{"model": "spectrogram VAE", "dataset": "struck, bounced, scraped and rolled objects made by modal synthesis", "train_examples": 78125, "n_mels": 64, "hop_length": 160, "input": "log_mel", "win_length": 512, "bottleneck": "kl", "downsampling_factor": 8, "encoder_arch": "preact_resnet", "encoder_norm": "batchnorm", "encoder_activation": "gelu", "encoder_depths": [2, 4, 4], "encoder_kernel_size": 3, "encoder_stem": "deep", "encoder_avg_pool_shortcut": false, "encoder_widths": [64, 112, 192], "loss": "l1", "latent_channels": 8, "decoder_norm": "batchnorm", "decoder_activation": "silu", "decoder_channel_attention": "eca", "decoder_widths": [64, 128, 128, 128], "decoder_blocks_per_level": 3, "decoder_block": "bottleneck", "decoder_attention": false, "decoder_upsampling": "pixel_shuffle", "kl_weight": 0.1, "init": "torch_default", "residual_init": "zero_last", "optimizer": "soap", "beta2": 0.95, "learning_rate": 0.0026, "beta1": 0.9, "shampoo_beta": 0.95, "eps": 1e-08, "precondition_frequency": 16, "max_precond_dim": 1536, "merge_dims": true, "one_sided": false, "adamw_lr_other_params": 0.0021, "ema_decay": 0.99, "max_steps": 3000, "batch_size": 64, "epochs": 2.5, "lr_schedule": "poly", "final_lr_fraction": 0.05, "warmup_steps": 600, "weight_decay": 0.3, "adamw_weight_decay_other_params": 0}
Rows from block 8 of the encoder of a small spectrogram VAE, named by matrix and row number. Rows with one number belong to one channel. Each number is 128 + 24 x the weight over its row's rms, rounded and kept within 0 to 255. All counts start at 0. Numbers have three digits each. After the name is the row's rms in percent of the matrix's.
After each channel's rows are labels from the 100 clips, of 14976, where the channel reaches its highest value: "responds to" is what is common among them. Only what is clearly more common there than usual is listed. The data: struck, bounced, scraped and rolled objects made by modal synthesis. In brackets: how many of the 100, against the usual share in percent.
# convs0: first 3x3 conv (encoder.blocks.8.convs.0.weight, 192x192x3x3, each kernel summed), inputs 128-191
# convs1: second 3x3 conv (encoder.blocks.8.convs.1.weight, 192x192x3x3, transposed, each kernel summed), outputs 128-191

convs0.156 090:102095117142151115134136127127163173166109092116140136135141136118152105151150107124155134086166140150117135129075147151152116144158142074136139122152148096120107067087120149095097101128085184
convs1.156 092:168103142111128168138132150124137103088102110157162161077155106110132068162095106141124167150153096110143132136136120141083125181071140169119143136111119171127110176139124091118107156140138082
responds to: one hit (89 vs 19.9); quiet level (85 vs 28.9)

convs0.123 098:133155121114144096147151145165138147126119137135181182168133144100140091118105130130092138130130146100113138128116156112125134160139079156144131087167118129137102142123150180123144090098106161
convs1.123 096:135148142110142145126135121168134090170118120144104088119135122125114137132149114122141154146100128101167096135120153138168110119115158151135112140105121132126141104207181127103130199111138070
responds to: quiet level (86 vs 28.9); one hit (68 vs 19.9)

convs0.79 112:099173081120131149158108124119122126088109142143123141156137125162097145168126132149109118149123139138155127145164120118078137094106192161139147147069160142147121188104120134137106162131104126
convs1.79 099:129073105149117113079115131132085153136062114150157123125108132131140133117148101104146079146160088112108085139121140115100101142137127094136135128161099129127141088135106091125133112136132156
responds to: repeated hits (41 vs 19.8)

convs0.75 079:113159096164140130134125145163140161133108124156125167130113115088132123167157129126152181107099093124113200148112142093170088110141101089127135128156119118118104133146146094127142135159143158
convs1.75 086:146125120107112159144106085128122144145164156115135136152095096156136106130086192127108122116122135133113072122138135120191081160130069092144146132094123154132141144197150105164134166112111153
responds to: quiet level (86 vs 28.9); one hit (83 vs 19.9)

convs0.57 089:131107125146110139115126166128121179166130072101132144157127079136138118108154183135128120114113128157151159115105141124148095158129116170142110120148122112132129103084124126143127119118108157
convs1.57 097:120092107136150128189121114117118140092162088140069109148128088124121127119092148134110098098125142118143130123118113133091144074161107179093115139142168158108098171117120092133110104148159147
responds to: quiet level (80 vs 28.9); one hit (75 vs 19.9)

convs0.69 075:127110143182120113131139145119138168141118131106117147109123148116138184149133157143125097121116181136174097095151135143188113121163128133129156114174106105098122124166096134135134143153113144
convs1.69 085:125182104177110112100091134117101100111135120138099142098129099113138080102128142107086185099098107137083143143145173093139148159130096099157078092108113128104118144124162126140180149088114141
responds to: one hit (90 vs 19.9); quiet level (86 vs 28.9)

convs0.139 099:152170149112141185127076124160146101131077150128128067110143088093127144145130126112132078114167129095151093137145150114114124078113122153137096165098138118103166146130115144133170116143163088
convs1.139 092:105054123126117148107127144080088152127157141127174150132075167126140105136129132125138100161132132145154075114131133148140122175154152078137162112190133103132106129120218128138102110120126161
responds to: repeated hits (43 vs 19.8); mains hum (27 vs 8.7)

convs0.141 077:106117127141116108109163087112138110132098138121111188123133116132107158111103147095150101108107157145132121133102142141144155151141100138130120116149099099124122105157102090139145110092098115
convs1.141 079:148155146141126131100144158111134125119141160129121130133096131136140103172108134091138137124127097128113129137123114145134156145175106102119141154169146135110097124125140134080119087112093184
responds to: quiet level (73 vs 28.9); one hit (72 vs 19.9)

convs0.74 099:154135079107187089154104125132172132122119141118083139136145122160084131133136143152141115123156112156131119130166113088113171094130142109113103144121136088141139123116122142104155193154104112
convs1.74 092:111123123153100118105132140115093129126123103093174113155083105091153154109148042147113127144108127087109121105119146170119118170158144118115149073111146132101153143149089131127147070109124137
responds to: one hit (78 vs 19.9); quiet level (75 vs 28.9)

convs0.49 089:110116114139105148106130082143123170122110121118127160122119097137076170112147150136137174083103120140130110148139075161159102131092128161124125103174124121116124123109118111126146104130108081
convs1.49 093:118151114192094112125117120146081174153129083144148166094159152127121114168169113131120081129145125120120111103140135151128142103143149168133126101066114139125121066137121105192121121136147172
responds to: one hit (73 vs 19.9); quiet level (71 vs 28.9)

convs0.128 082:130128122145161106086138122132119130146152128089130129154127081159149121122165121138107129164129140122140151082075131132198109191140163169094124084122121113152113111138117140135098131139083169
convs1.128 086:132103139091121117148141155073098131075103083109071155115169120087099096108125155091121115109157120106165175114115133140111131097138102161135145129131146161124142140134129132117146153122157090
responds to: quiet level (87 vs 28.9); one hit (81 vs 19.9)

convs0.30 091:093065117166137120104147129104144175118122110107136119132130144163111101143154153106085165139144090133156111144116141111131075098178121104142096118099113111122077124146108145131140119151126121
convs1.30 093:109153129139125116117149095126144141160136150131103141125106166111168134139111172087131114123119161127128159146124107119111087163138139124136126099127131105106151103090096129096120098165125137
responds to: quiet level (81 vs 28.9); one hit (65 vs 19.9)

convs0.27 101:133122146172126083089155080116100155089111097098108089147091124133111121108085142102129132147131119110115103081103139091146108132153126147137145111115113133119099083136091105151130112121157143
convs1.27 103:112146163065131100099076166109126088122101095139129141136108167139104141136119069110162138136137129109139129091105124112103094113063146158099145146135073086158114140111102125098147073141134054
responds to: quiet level (88 vs 28.9); one hit (77 vs 19.9)